A small contrastive image-text model, trained from scratch: encoder patch size [8, 8], trained on views of escape-time and Newton fractals.
Rows from block 8 of the image encoder, named by matrix and row number. Rows with one number belong to one neuron. Each number is 500 + 25 x the weight over its row's rms, rounded and kept within 0 to 999. All counts start at 0. Numbers have three digits each. After the name is the row's rms in percent of the matrix's.
# u: gMLP up (value half) (encoder.blocks.8.mixer.u.weight, 160x128), inputs 64-127
# v: gMLP up (gate half) (encoder.blocks.8.mixer.v.weight, 160x128), inputs 64-127
# out: gMLP down (encoder.blocks.8.mixer.out.weight, 128x160, transposed), outputs 64-127
u.27 095:455523479514496521475508479505551488496461500458524467514475534488459513511488504513516537492499502469515467513523495480456475495556507544523491506477496453450516503522443501500524490510520516
v.27 101:510500519480493470491489474520515507481494482471437485477532468478523476501431484477495515463525534517455514517534519502518498516501550512523540495494507536506482472480499492510539516489515504
out.27 079:500468506516492498472461462503495538523524520508507537499503485489497499475507530538531476512551489497472515466509542491503511435484501465501501455487525463479455523503473497519487493525472519
u.28 104:470518496517529508482516469476530473448491516524497475546469474516505566456531478484472495474500520476486500499523480519474513502547489529491483522467495513495555528530502498514475490494504510
v.28 104:506495504490527489469521514583501468529507553496496499479539453489558483513520466517533464516507475486512504521457468499482524526461500478493519480491491477466470506525564470504478499498494524
out.28 099:503493508439497521499504521516514522559559516532502451487524471520517447509472533541532483495526508499498534471478508507474530486514483463510497493475470508531491458529475443460471500477499510
u.29 098:508542485508494477454510453491494511514486455489482489488490502512508486490539522487468507517477486506524494485505498491525484464519528494497509497537497550528529505462513567512479476494509532
v.29 090:502485501505506518530529490523463450529498510517487525489509497515486534497463489461471465479509514505498459527491499496468513506533500526522531480488472509508539506533451471482505540459499474
out.29 100:503469483515491530493468488527490483465495495503476494527582477539451547452482496547533508503507516496495483552493504521506500511456467522482494474509483534518505512504450475489554509514496489
u.30 095:444500507514499530506528497474530590502502542492551486546478510503519504463503523502498532539496514519537499473487520481521496457465504490511512552495499491493483526508482471517518509520485515
v.30 089:429459514496517522495487531524458490502510524475470528476477524515493523523491505534507498535539480459487472477481495520480469507528480486525519491546475462464507510484482475528504513490487494
out.30 075:514453492457509516516462496474484481494505491516475479444511530505510499562507481455498540478514470555514481516474469475490518468509525557521560525462500503530462538483514509461461525492462527
u.31 099:502497555481459511499514487514493532480520483494460491511540454516495480506531530505515506479552497520528461504478546486531482464458497511488499490477470556500496482556427532488510519481455529
v.31 098:514489520515493500495491501518479498536490487454518490473492478478463463462499478532528471509473545482476474509514492534502484506462501504531494562504472523525510515497510520493559497490537519
out.31 095:521494490493509525466504463516523487489478485527516515478477492475517507527471503521470481509542507485492550464497485496493536479510491475501508541474467522498508477493512470517491544508517496
u.32 102:457487493470506501506492474526469469520478493485464516498524479513495496546458500518514503523478492535490519467543533490553531491479518537502453494529485536483504492461483503513485532499498512
v.32 099:485489489498493523516519461481488510518451519513507516524526487520498443542492478523478473541481502469488534484522481537465504506508497520460500532510480488518508487490511484488534467488523505
out.32 099:483481496515489488494502470502522514461471503456522498533501474499486494502538456492485478515539486503511487547559474469517526530514512475514534517507532482461503494501468505503548449494504480
u.33 102:463510548527475473502462504493526476484478444529504522505525502495527484496497495485508522533485523520527444553488524522500524500502497476516533521531461473455516465491560456529495504527498501
v.33 097:473517501533485503467513521450501503515491533493496499521478553463485484434511533483536505494523498468489486531484462474469494505481476542506502489535520555505490476559501476487464486493553494
out.33 076:496486455480478480530506479533471514527491525488459549501494504500503483476489553514539497473431476518492496498519497567460447473525497516505510498453502491495525522518503497492499544459468473
u.34 107:511530468492489519514498503473499517507508472466491514485526516531513520466511492453496538516448505505491474476505524473483497522488489507486489492514522486510452499523544525498475542464559464
v.34 099:539464503481484507491516485472485504469473519527511531531518474494510478458527494511465532502498499472438472513491505520478515497499580509504538477456529464518537520475485541516500507507468524
out.34 088:522481460470506501503493497511508507478474504519517497497517487474466486471496523528462487534470524480513521449505507466503494498513511463496500490535475524487535514514517513486527513517528484
u.35 109:514492503477481459505545472490506507490510481511537509491486491494484482483448470478479527519487457497556481504514513515504484458520524546528531501507483506516470507518535531527500514475514542
v.35 096:477498497572456472555523515461484500494485517493481461525539507463521533474523490443476503531545513492438501502508492503512470502483513526503516544509494507548498473494480485514537484549473528
out.35 079:482518508490467497507457520463511502482514532524476509495530482449547516488471545456498516512515523510503483494494495525507498505464550511488418499535520527510502483515456517503545488501476526
u.36 096:506511514511487483460465512559505557508494530459493492528496472494455494536485504490531476506489519523457485486546496503533508510489454545527497501532462449508525482486475495523504496495515513
v.36 092:498482497483520535548512496444472492533515486531508505465499502516515485504529474517525513490531498526484463466517450530482529489476489445512461470531464506490525503462493486521496534523460565
out.36 100:516518541454507492499530502508507509497461442491465448448531494511505434474514493512482462478530512478495483527538483488527478507487501527488518495499503477508490513507517449502503543491501513
u.37 102:523520514463469511485498525499505515538525503501506470502525446502511494528539488455504512502503513527490529576483481468532489501455534517516484523511503507501574513453519480511501424492507474
v.37 101:495533486554512513513518516504458499507500528522518503524444508521505488483518518517515505479461442517512496529497512530454496460499473533512544508484471507511487479543513467489476525533525462
out.37 106:503428517493505546537508511493479500508495488480516502496498507498500441500442516513529485492498477516523518480458485502498516447549513490484476537478504462488490478461482501489501528495526490
u.38 097:504459477491526520470470481532477529529530446485513520486496432449531518507470492489455447543488523514499484485528544565535497469496462489502461492503499533486515481499481513483493535487490495
v.38 105:494497469489563511528480509499497481473489483491488561507521522506486471525459489533524485547513512510475501509516522488486475493505470566435497468494489455498495519507498525495486511499502464
out.38 100:472552515494494491491475508521465495538464512514503501500512535515504513506506487475488508504501524511499500469518476469488482520488512510463515451444480486531474556534451492530504514462503505
u.39 090:492496472485554487499461509520516538483512487482507526491522478509488471522510510501473476527496478492489473548500539489448490503455510535509512525486478470469515522502481546527500499528469478
v.39 089:466515506495465432502471486473515510487462541503459469529457510513484480505494544493474465484500533445509507542523488466503493502468513518498543521467516494501528488489516475511488474532468463
out.39 113:492508506496498494503505487491507468503507482519520534520489512474527483504464560522477534482527480529474545453521495492519537494492501511524502482498471476476523491491551495493528496498466524
u.40 100:513516489484499527515463518501482491463521487517541534478468486553495472489487512507455495455547525507488464498432490499495510548530452515490533505486499502500494538505463471484521505518490541
v.40 101:496517476456487504525487509533498544481556470528518530538521490440478511494464461504486476504484534496498491554484509516530504500464490533486496499553528477532499540497460516515496508460448472
out.40 111:537479481518527541484501457457505541487528487488490505517535482500487528472476476484513510554457472506536524496522552552501481447488497496471492516484543491475559432546524537513509510531462479
u.41 107:494461474469487495463518533463501511486480540507538505500540480521488489498465531475472483511522485513530546528517521513496511511531515489487534527490475472482519460457501478491490506509501516
v.41 100:484501527508513518558525513509482515509444490501478513513490491502515513549459463450535479529512510511471463496509518460449498510459517516475481522474490507500515476528545488488499505523478484
out.41 076:457542560495507487503480523496512509509506494500448489490535489474492512502507489478512514464510451518497456464461553505523509496512513547506496528491504538499470517550534522494517502491484494
u.42 100:448472545452527510548523518530498491525523480509501521567502488492454541470501500501564459519486520518493509521469489503480526510500489509526517501519496464508533474566444480507530480484513509
v.42 100:490464507488573512494494543519553526515509513481489500498504476466501469508530478440509479529457507490461496498485489489513500490521466545528517518491502495501506474509463513490484520491515507
out.42 097:486511512476534512531537544500491533482474506477497509537481462477470467488492571544494496483529506501520506473510527498459495493495491513492475515466520521490496512468452485511493523549476527
u.43 098:443485526486508488470469484519486545459503493505488520484470548500485507515507479482468505496516466504473480489504528504517492513478508488485497459512492548490508487520500520514507459505502471
v.43 103:479490527488508519488481548531495479485516483529513500504486522531527514494533466528481522514495474467476503474495533491516486497516463513516502527490474489498462474513498503525486511522539512
out.43 108:519476450477493472471502488505479484556513515482512474473514513484512452466526533514480504493502487520489518525474524496459504543498507488479440474471508561497494461499517510525510486533534478
u.44 089:469511534495558486520505515501500503498521491526498512535517501521526491499517455465491509490504489528496528480492517536484527457505509496518460465516485500450468540518501529543500550465501522
v.44 098:491506510528518473527514485486471505506511474488472529516491465509485475506498504467491534537525531519474539506532484451493516493499432513507500496509505502509550500522500523520516529493512474
out.44 102:541501478536439484507500529493481496494483467529500523503459450486454475505510506527518472536531491507486540518520484519530512489511475466514497505481480506497458509429490497488544486496501490
u.45 103:506461493461509489481464477477501522474503443510504537507476521497515531463481483517504515538503528539519518480521521476479483494531464495500471460523470550522486490465519498548529473511522533
v.45 108:470522516518499489481540526493527482493531487460490509427539547471522502503497504508468485530518522488483455503508464493465485543511482506496467454515513490521490530533540546526536520458472513
out.45 123:469545568484545509486504465482499548509509528484488505539518496516489508490531468479522499488520521501472504511489489520506512502490503471502547527528482540522509514513514510489445529493518475
u.46 099:514505511506540512525483447489537530534499460484514533479460470516446444487451513528470488486523514545482540544524515521478515483526513518493461469513522509500510501436516527479485499488499447
v.46 106:462462466466541517473480448494510524510474537537524489527540477480502510506457480532486455508470516535503508492486528466549472513485482473478489483483531457518483511486534479527535516509499491
out.46 094:557470501506520461444492452493498510460485539533503456481553486491499500523521501482511537547510480512499452468518530436536495450502493500545501517486472527479499485495496487495503515498499526
u.47 098:491505483478503517509463497506468516531501477526505505517534519480509511502458479500514486509515477539470553488485501549475445468499464475522505472474511457467490498509520463478493524509532503
v.47 099:488537511568481525555509471529481505511481496483535484521483493491500487472457535515505486465537456545502505485481498545503495533457466475475539520444484461471490479510483478464499521485518519
out.47 110:519487495451486524519492553497492479477514510530534486487470499469516514502499513494497479472434515495447520554492485495535542529496519522449459459541471478506514492491486504504532520479487506
u.48 094:500504548533519478478517474505468509513544489484499538514525469522544517511535496504480460502484502506476476499481535514510458505527497540487498523514465482470515543481504448503507498487515480
v.48 098:524492479470480536504496481524498489566464489477530447515475562506527490479440524493534530504518501497577512551503467510520504496487495475513520479498494522526498500527495491462505451483443512
out.48 100:508502527468499520543488492494512466465516483485518467513517483558512480466557460493535512459487464513529472531464491489510503461475484498519516505509477535562522535502485526500495495542456495
u.49 098:539505514458513495493492518504496502468462527481507528553528503516479501532511532470508478469543487493498514493470474542526494529557479495499514426504493479499505514524473467470531538528521469
v.49 097:483504505490539544508485477509487501504530533495423564521500493504562462524507501520488510457510507498445565486536539494523499486486495487491543527477488484480460484510502512475502507474471485
out.49 093:530462519527478480524491534501449497494499524549486488482528459488533496526505498488480506499505537538487494520459535460452505524474534466460531504485498460459474536474484496502511434469495466
u.50 100:499491492485513489491494515466482502472501508489540461495496482564554500505546503529501486482541511513492448497500534506494521471519498507498536512478455515486544499518485501507513531489513525
v.50 096:476467496462499488499504489504460483481495464483496505538524513554509498486511464490504510462542517431461481507511493505494457496494520535499511476474556490516496503502458536421504489505501558
out.50 091:493546487514482565507518511500462477499458469482483545483504534514497470494433526476515506516479470503463498457526475535481479510462483500510524487521485544499487463566494485452483504530547557
u.51 111:524514492472510485522505510483516563526499491483456538533504523483463476486544529533519478514525531466518490505491470554461496502476492509463511488489474491481510493506540488462490530490550446
v.51 111:494532471482498539487446488521528519523495483517526481499459491473546505509482501484487503512506493513519521480520526537499487459486521501468490502497532482504484477472462543513511542490507512
out.51 122:490500509458532494493511518511490549487483491465507482527546505510500530513504549509506471527512482501511484494473530507500477463494472550491485515512509511434491559492438448506490487468468499
u.52 100:540482531489539488483461500493495485496490515475500516505492543454494472453515539458495512528478494482526476503487537453504508513484480470520430475493539483537528426493525502548510492488504486
v.52 102:471499534502522491483540495534484485513517541498521498466486505481526482504529511519543451496473505466468506449519488453551504546508503529505484534499501482510542526459520525529480497531489511
out.52 087:495526465471486493467502528507502495500530511515499495502513455530519519528499516527496502495487536487502528489510532533461514502521539494482523452503520525521517507510472452495463513523508508
u.53 096:497481454519464496494498530516475472491500478505490536502495501476524527483501520497506491485502535507484510538508513515499492471494464456532512531430502475526480487547480510521504491531484474
v.53 096:510471468515520519536509458534459509463514510509498516528517473522518487486473473519479507526507492483524510489503477485523494478504532484496514522497517500471533477462503467514489455482492502
out.53 105:506455488517431470522499534522502530486538503503506473538515503490480504529460496483486514516502455558513531497494510555499433541518494516462501523501498486485504484506464518498488517504491465
u.54 096:565506520508451488488506476481484505476514531491489458533528528480531475496522541460473474548483495486500531532495465502544535525497517517473530511516518487514500493478510491469499453508498506
v.54 103:492522477495497474517495496410452493478494502543524524499531512495510479531521469486460495481449516532487503506530473547473541470517530543481543506477463481515485515483506485551508500489472495
out.54 092:506492518511505478496490521524492498482459492528484504493482505465520486538475517509508486478479521461486504461553472486487501533494496480531521511468496467504481490499467516529477525503475480
u.55 107:500508439561467523459510478522471479518483543526488495535432491483481501476482532512512524491509519520478505489509529547520499472447485505481501527450511493538513471531484475476522501512497520
v.55 096:513479481499495487549469508496472492534462499480543504507496583509520520509511482529471504522500515477539462519504475449479491476525500504513482472494519527570516519507485507456517497492440507
out.55 114:486479445532498514528500519542493458476505492542524486515526464540487514518506475510502497509503488534536478498520520486515452497509464485470497510516485488478434506519528544528457507438501495
u.56 096:468479521476550497512517508517513525485461503507505479449491490508534491522525513455478515536530495520539522503477534497504521486497487496513540453497521457500525487499485495464516494502476505
v.56 098:519487500503501502534504498455521507518515515491477494522530490502523459492481484512517453521507502483469534505522501472488525506433529520514493492502508490478522467509510477541476530536513460
out.56 102:487512513509451516466543487517527453454518480485484496507483522488499512466485497476520532496537499508493496499490525539504482502521469496521498520485462517526458496458526531468515505472496475
u.57 097:460498520527513559455500517518514503496478473466510508474508458524522507478491508504463499541501509450464499512509517529462508507524457514459531515495517487472489508501499529487482498522483493
v.57 098:543488535519511474469539472513552488479501485520500530495514528499491479529519487478459515535475474517514501512546418496486515469494507525443486496435465505478543495513491529490523462487503495
out.57 094:539545519502502495545536512502549527488527542476527525455485532503488483516503527479546513540517495545508486503493451507496465456470483445479501517438470483526503483522538466502480527466529495
u.58 094:504487485449528470512482495484464507461526486495483509532509514470499508478482503511538469498503502496498485503519537514543497505491543509503497540476453506551470539492508504488545520516510500
v.58 103:553488500492565497481515514467431520514507483476506525484499510472474500482493513483509497504525528486501492553489540463493483501509546508508509481529488517526510536464490518561502525509469470
out.58 089:476484507496519492514530463509507462498507493497509492506498509519512516498501490551486468511441498464513538461532495517530473462535479457480492477488551513486539545463523502574500486525480500
u.59 100:501503503523511505519462456508478488510475489488480471525542441497488506485520486501480526505500520517498492522506510505513521463494522502458519484515488472524485465537501518517500516458543543
v.59 101:473471462456484515487506505502495495499530531486512472526524488472442446498462498517540490536477491520516489477491483516488567484498487505498535526523493496502459482500486507484538483472494493
out.59 097:490480480505472544499482541476458554488525495512532498476484542498484514503504483504486484461496470530511533490540486484416457505494475465496530492504518531505484529462503467512532508509465460
u.60 096:498491464481496485462513521469531520522508459513534492477529519476558510515476463509506493490493470526507509493506440526486540532504510515513478517516509487503491537496513498501503547488503529
v.60 095:502494489511523484489478526488510459524514514529463488504513535452538540467506479463521507505512521516498511486490483533538532506528509478505468496428469492511497521506503514501494539522510520
out.60 104:538519479512467507504510489488511520527473498489492526493479485495491510508514528471533513490505512501499503487461476532493483472549470471488512485470483435489440476476508476502510530546475486
u.61 106:507520491536487458559505495476509504470501535498504514510503483551522516509510521510470498487448505507500481474545467534515528534498458456505515475502512450520473481486469468527449543515510500
v.61 098:514509522435541483443526503489477484432503524517501512488480547465504490489554482479511509488496511507518516509516529498458511484486544477504517491505469516481519561459512503519513494512538511
out.61 092:501451534484525484493482455517505518515499501488471512491463470493495525488515525500516499485495494517456522469418498465505540503507494492513528498487486503508478470526529536509499516486511454
u.62 099:506509539493532535453468541496488472499506478502539515505459551481476473466440486552516497471501432518489456498479499518511529539501525478496499525516498519500486477522526537518518499535503517
v.62 092:462480558517503507521536471533464528477491536501514542511507507499510504510465499468528468541499543506471516524522500517473491497465542504499553519538501499502480491492452453483489504541485480
out.62 064:441532530463479475521527509514537492472485483491468482486501475486544518521536487475475468522502529477509529557519491501473463512512485540504443521528491463476554488481474471538507474533505499
u.63 108:471497446484493485474514498559504511510483528499539477462466505522514544501512535499480546523525482494496508527471516502463485492450465550527499514521513507514468521505473505511521493445487486
v.63 104:496522487547460494489480500499439524478537534453519463522458505497495491482519512504500509514467525493558464508449527479496505498500534498478473498488504498502462514495509547518527432489506511
out.63 099:493513557539530501504453463516497468499505503480484484520480481511475466488503537491518498487506499515514462506506520475511478467482542448544501528484501518538479474540531474504476492492507491
u.64 103:521525496553499498494525486489491509494514519525445501483506447471497492486425527497537515477498532527490458488530495490527519472541469498494510499499525520513485502497505473519498479489461504
v.64 110:510510502468490495514444459545499490487504510488502568442513521557519483515497497478481481528532543489443485504529511475509506497518477500485494487470495437467520494510528478521512508505516521
out.64 109:540538542515507524473525477512483474530498492513475488478484532502508522505520485468501488525504515524490534476481534483466472471481473503478523500498476533492537491500530475500555498514534495
u.65 105:523471482455533507507524483507508471469486505515505480521478501519536474480491469478500531453505487488522480525485501477496516553510504486537520504536519515500467525503488475487494502508532467
v.65 101:523507484513467495558519500509544463475509529524521457490496494448530499490503447514535519542494477496508497505496540518495534524511554524476512505489494449540490521501435487519528535487538526
out.65 108:491529544505489528518457482476480468478485472517504467480532512481457500495469514580504508556528483449490506479511514537479498519447510465500508489495469510536506483513509496458498542485485499
u.66 104:505510477510517459517472468531549525471472515521517509486495476497456506473536531495562510495499493511467442438491522471503567534500489500484502506531509468479473520513518498486509487515495529
v.66 100:528483459455454525461494542517490506548479503508495478485488480441531510514527503446503513508485491488474493490463499502510532521503482523469512497529512499483526450502543542507491467546475548
out.66 092:512467513502508493553522510503503506504462506454508418533459543490510467535510483490502489502532507501550519495474511529464521518460581493475491506487520521485486485499544509490503496480525505
u.67 097:527510513537483505516500489519507484459500572475506475465513573513489534521494495491535494468504528504535480481505547492493490433532491494501500486479433469544506536482469511517485501509508493
v.67 102:493497491523487497481478479480488492499555547511502460481534527506473526497499519541504495524514537518522480463481494455518505523493485517488467476488491453523488495507485519530460494516462514
out.67 107:481518498522487479508500538479533513526537487493478478493485512467495523485480520538486502473515455514480515492536498546495485549501570460504461477526550455491477471491531496480519496482478511
u.68 098:521559467521540484533529494487512457509497540509498512527485475503452492487494462490466497528514508506515505477512468459485444480531521510540484505480509523421544513469511506512513520486501500
v.68 109:477515550475496454477517495484557490508513478531539493537478516519453487510491508501535536512517474500504535509503447495468524512499533490526472470528494522467467485499483514482520450523470494
out.68 100:538501537540471480517496475476484494508463509523499519477520527453506546517532473526530503507460499514489544506501509508518531494456505485534467485433514516500538469534500502486462451511516510
u.69 099:509518463532555495507499498563528517476573507519484493472496519524521510480537477511513499489487503491511503478553560516489508440507500505521497475488471488508501515479517497544522495495456503
v.69 095:474478529516497490507508525555464502531518530503492477464500519545523569518511473516521497510487507543505523468510502469502540520481535483485492504538479499525465515518536516489507496506478485
out.69 096:511482494557451474496496472506482528489526494438468496511483469532491535480517539533540485435486559505464485500471499524490523526536464518500475500501463504505480498473535488531493478477513496
u.70 106:461542449493524531505505483530503490490511464481511494536485468444494524469500510503471535508520510483445505471472511517491523528502470502482533485481484502519528520481441453485515525501518505
v.70 107:473503460495475486482504485552509491477492492496493517513497508498467499562519503516510547506508456541460562503523454510534503496530518476524500520526516490504521548502468486521476502507489517
out.70 087:532466461516495473519482519497516491498501513508546500480489534545488484506494538468563503480496518517539512471499501515478475483501530473477536501485530443485518489508482505470492517486523506
u.71 099:471481489502500500478494504505543480475467476542521464491472519501504508523512471513438496484495494479520506528526473488504508525505515530490503480475493490525473494479482485490472553506485490
v.71 097:490546498522456483488520518519476525519487495494486509488528469544434493500513456443485515527484474511465465502531500509501548491518550487495500482503532508523480488512509523520513486509448496
out.71 098:522494511431462508496474513511487548515530486453514524482508505473485453504527530512479514492461496528507498490527515467478494482512506461515505449494503539460474523515504520575497467506509491
u.72 086:549483463516551523486480500489477507471531474499498503486462514488478520513478517508531513497512507494479475458523529528503469452514481519531554474500483538527467525508498514517500515470517551
v.72 104:491482525526516497486470457512487536487548494476542564509520467514474496507504488503486470530486561487488470485531486506553517424495518489516522480483470482477511500492500499503489480527487444
out.72 104:485451532486530481515479479560462527539545478488474529522494546512519491525488474486533502477500469466485511507529528478515508498468535495467480477465507509508471504484478525498473503503478479
u.73 102:547525484521504483475475488496515496537476481465498547525474475489529495491486505462487492511502499475441526514535482519506488466504506483503522516484490482518526485543538509489438482480505507
v.73 101:488511484468513539507534452478518455514452461510506489520508554447470502534518501463493539481524506535492523483477472516538498518496471528494506477493478514543492486492505487523480491501467496
out.73 102:486484508461469523501487526477466465474514474512511502517474564509490522515515479486525498504484528479522526476528479482526502501499474533463533496517504516495537521463509490489501552443474469
u.74 102:453496555518487500518498512504482490519531507482515492499542493485497511530491528522492478485461535499517544509514486510467524472554491502539529506464511537496466484486543516480498485508494508
v.74 099:487509504480520535469532465547494482495526484547517504467530497497509484539495509529475496497497488505481476510518497494467523489473531514513535531471485457523498469512501488478534482533480457
out.74 097:549533484522482494466549520491528526466484512559483481505485488532499501497483572502520473508486497507503532521478503439501513474500448546461513548495545460526509469504505528480550500505514552
u.75 084:490491494467497519545529512460473533495534445519505509491522523535465488526501525508522485494517512456488536493465484483464512521546543494468471502477496499505508516463510491471500491512449541
v.75 103:531494489483495494504473482499477499516500492496471495549496523506526554483482499468534520507490505486491520511511516478497478498537429455513528487495476574572502486450545481495486492545487520
out.75 106:490485463500496523419498510498475472512460549507498493484507502470490481482494530511496514458489497495497501490492469513499476490487518525529514441501522470513489476519504494513524520548479512
u.76 098:524533499518501482474486535514468495464464544521482495526498478510500514519543483463511510455495486502487498435486502496477514560500495529549467541507490564456517483427461493491512499487547510
v.76 104:529515511513508485476505497495502507451486531503495504542501505497453517501524478504502469479509528526441507502468525485530509527546519521509513523511457504501487515447472511481522501484533535
out.76 098:491515471518508542490516512446482472477519493499550485501472526523474498518531505552524473512541489513530517479471497497479498498533530484481458482542544494470486509484512522495488446475483541
u.77 096:489520493503554447514538525465488506542559485496519485490507538518492485541477467542490480502491491544518487484492460480512526504452467496480488522456516526491527499520526467487482517520489504
v.77 097:534459444516514505503531504506488498487523494570484485477527504509464472510456509499472493522448488536497478477486452562515559500464497500544471486535515498541470500524501487477513472523463485
out.77 090:504479511545517493532432497524492502484505511459483509524494459517491467531513510503528539477491533486473547476546487486462528513482459528502500496515486521500494508442474525536493466492536499
u.78 096:510524537512470511547512524490513500476455515528461547515512507491504485476527511504499544469535484517503466495472496536526485433492510544526468519467492491494492511499520499473527457481509483
v.78 098:511515518500472508457507509511506521514467471493523454479564489522496460518544536468496535550505524480471495518519478482485464465497493501471526443497508486459456505542539482537546496495478522
out.78 095:467467488505480487493497489486489497535510461501510481520548484465523513492493573491544489488523459466508520513475498512560494472509460458523456502514533498493473496480497520480488504500522495
u.79 101:529521493460497493499470491482490510467526511525495486519490503516471519528468532487491477516481506523538555531516537512450485515456498464467518502502502534500509506524513536545539455474492520
v.79 101:508483505530482528457558487462488518465475488508514495534498470499485492473489478485546476503528564528470500534464497508501493475507503511518529527482522530513513528475488567494515482539534556
out.79 096:515497535560469480500495494502506489484491485523543502444515517485540494495463468507505498520501466474462481510485442514493495501485505505503550477510479511529520470530525492503520508516513491
u.80 096:496515463546522471495464525490488496527493474500528471464517532480528521489542487507446492491510530517514540477508506519490526545470528485504523474488500515490514509464506491540506504444475512
v.80 102:474497473542499484510504458483501431510489498525466491501522501504457528487472516479534456523479529502497508501532515519484473550506516502497480496502501451495543496500543522478504504515493510
out.80 112:519492541521515528503523497502511441552485508532533519492524532502481499486499522542539490484525477525523523548460505479510471503481510493519535475488515521540484478524494515456532502493468480
u.81 104:548540494533513544482494516513556489516511507469456509517506517515462484482509474518484510463500538497496491533553481456484507483492497522523456535518502523498508472494471494498450484480490490
v.81 108:503520503517492510475492471507502507469495553487462492466496491530479544458490468578519503476500493544486512493554549486497473480515506531508507498493484503515501547473505506518512473505524498
out.81 106:482487523477466520446466500511461478507467485433535524495470476510516510508476469502492547481515485524486488457476527501500522474528511498500519479506525491497508520464507484525521495510521507
u.82 114:516475515542514503463496454484478541462527522533478482479508511494512495492503506475524512555505519467468516495490561530491463464507497512514503504486491493454537490495458501472520478484495458
v.82 102:458474515528496523517466469480480521502497518475471472453521471491509541504501524467488507538511499504484476540534543461494431463496493495467463508460498508520524503506515485478483504506466497
out.82 112:483528489496470507483522487527503494504491459485492474530490519464497531538491510499491522509498497476499444479509466465489549516523476469501523497494554490547446521505494488535492494525526498
u.83 099:558531484517477507495459459454512509479538507524534527496502516561491479482511551500516508489515542510496512475516498517494483461509491503525526494532522492507510491469479530486500480469533515
v.83 100:475525508511457532489499497491510524538498535456482498501520490459501475474477493464478487470519505521502455472530485479465500513465494551504499456521528508577499530515494470507535518488503544
out.83 098:464526526500506456549479516487490517468495446527488521512514516485486503473439465484459466523506465512561517486474471526476465519510500534477494514498526514541510542493486480514529501498492547
u.84 105:488502538520543455501508496443532516515477520489506503510522492535510503518528505511540488471470493506461513515499493507503494516494540483532504527526497479516461500500523445496483517481540487
v.84 104:449532464502534507506509516522423498475495469487493468447555499484559476460478501518505515502508491465549542498487474520505508522501470489503528533460458523515551489501480485532511494540485527
out.84 102:517516477495500514566527519499483474453481499470464515507520485474508508506505506488483536503516522495511483483531529498488508468504503512480525534508490476461532506494498476517506530451479488
u.85 096:464540516499525539512532518504488508532540507507521477473469516506459493507469528505513514508483523511519472528513525507501559483529517506507503490502490440492519558473496490453491488482442548
v.85 109:520494515537503475460474423544487523501485522445500520493524493520509518496516500519517547539468536517475509494473468489522492488531540447510500511522520517508485503528500506474500448489526508
out.85 111:519504481519505531526511498511469472467515469537495474518516490535508504497466503522482526494466477512497458527499481506509460491439541515464480526480490501489512500484497519494504490521523442
u.86 097:493514518531492498487488492497520530521510467524491474491537503561547522512516505495525496477519507497512557482520437537465476471503545501489457475465481520511465488482530480522526490465458537
v.86 096:518494467470498476515502521505540501508508468457495496505505516446504465504494531517497473504462507474501469545459509519535480526539504532490518539476509561485478509541523507473468445545492481
out.86 122:476489510514507524519474503549514414499514528523467514480508542486510502521514502506439499482512526508506448504470471444503540509478488485463522495510514505498526497504507455498473506543533513
u.87 100:539523465484510547492471526509500505481497452515520498497480571482500497537484484483493531452547493456518467509469493561520470472449486503505511498480497456509481513507532485507479529501472504
v.87 092:540521483458494527482494505555513493499455501485504520467445514490504559501490450532460507463521500536452512531446510490503473503500503477529487452495482456524526505523461515542502514472474562
out.87 112:532490498530498447494466536479525517527502540491512489474507498464477513498547503527471481495461433509490507550497527490524483516516484459504515539493467529508534503516485491501517522490499500
u.88 104:501496570525470543528502495457504497466477500532510538513504503482502536468471472467476455513477565524494533511470513511479491485496496505538504514503529446497514472489485483511532471484508485
v.88 112:522493517457506528521507511497493505540487528467509472527522485510457512536500503497522490495477495457507523474495510501570508464515489482514494504512513488526496525492504537485507498519482514
out.88 103:515523469451522468512526498497487484506515492493513468523509471521534470532506473468546537430518470484514514489504480495496479547550482521487518512552492526535527536504509489498448491499491518
u.89 098:518456515515447514502524501533517515501515506528480469466455533479526519490470511551531522522529502515488514502530518468429503493483536485471532483505523513484519521482493487516524477511478487
v.89 105:555511489495460472517519516513464488553499504479492493479518476521505511470510440501494483558491488520526552506513456502495517484475511547543521501503500480479514483506483485495524517467489494
out.89 101:485524468569510469504475466502460513507514506496479516503462492540497440489481464498485454509524541523510516503508489515495518450469505519540446485501495503497495515507517521487477531449496493
u.90 099:516517486477525478484523495524503508482483494528489484500485491498514500503508487487516496472446503516467540546513472534493518549556468455486527506523518450487507501523505562453518485465487491
v.90 103:523497485502504519504492474496489521483471505463484498463471469502511512536502478458461544496485536498487497503504482536470496513552530540509465532471493499449539478522503496511461463504476486
out.90 111:466489505530580507510455511501492534471499493518490499494518496465496485480497533498451517511511516499509526509473523468489510504500502539500488496436490486505527504517517523496490517503561492
u.91 099:492549484504473475530524498502507487499515520487500412477541503457530505537508555489506556477496514453476497542502459486487524480454495493510513519474451481504508532528472468505518501490533494
v.91 102:481565498459502501490524511517506513534502494530444506509487463518485515481467479518527460521494528496533461462522479480469516485520504501459512495553491490495487525458512496556514492510496462
out.91 101:508482525487498501462509468528516487501497530526489518470477482547460486500526493477484522522526497545507522499466506517481429481545516471476510501528499494497477499480540536521498474513472508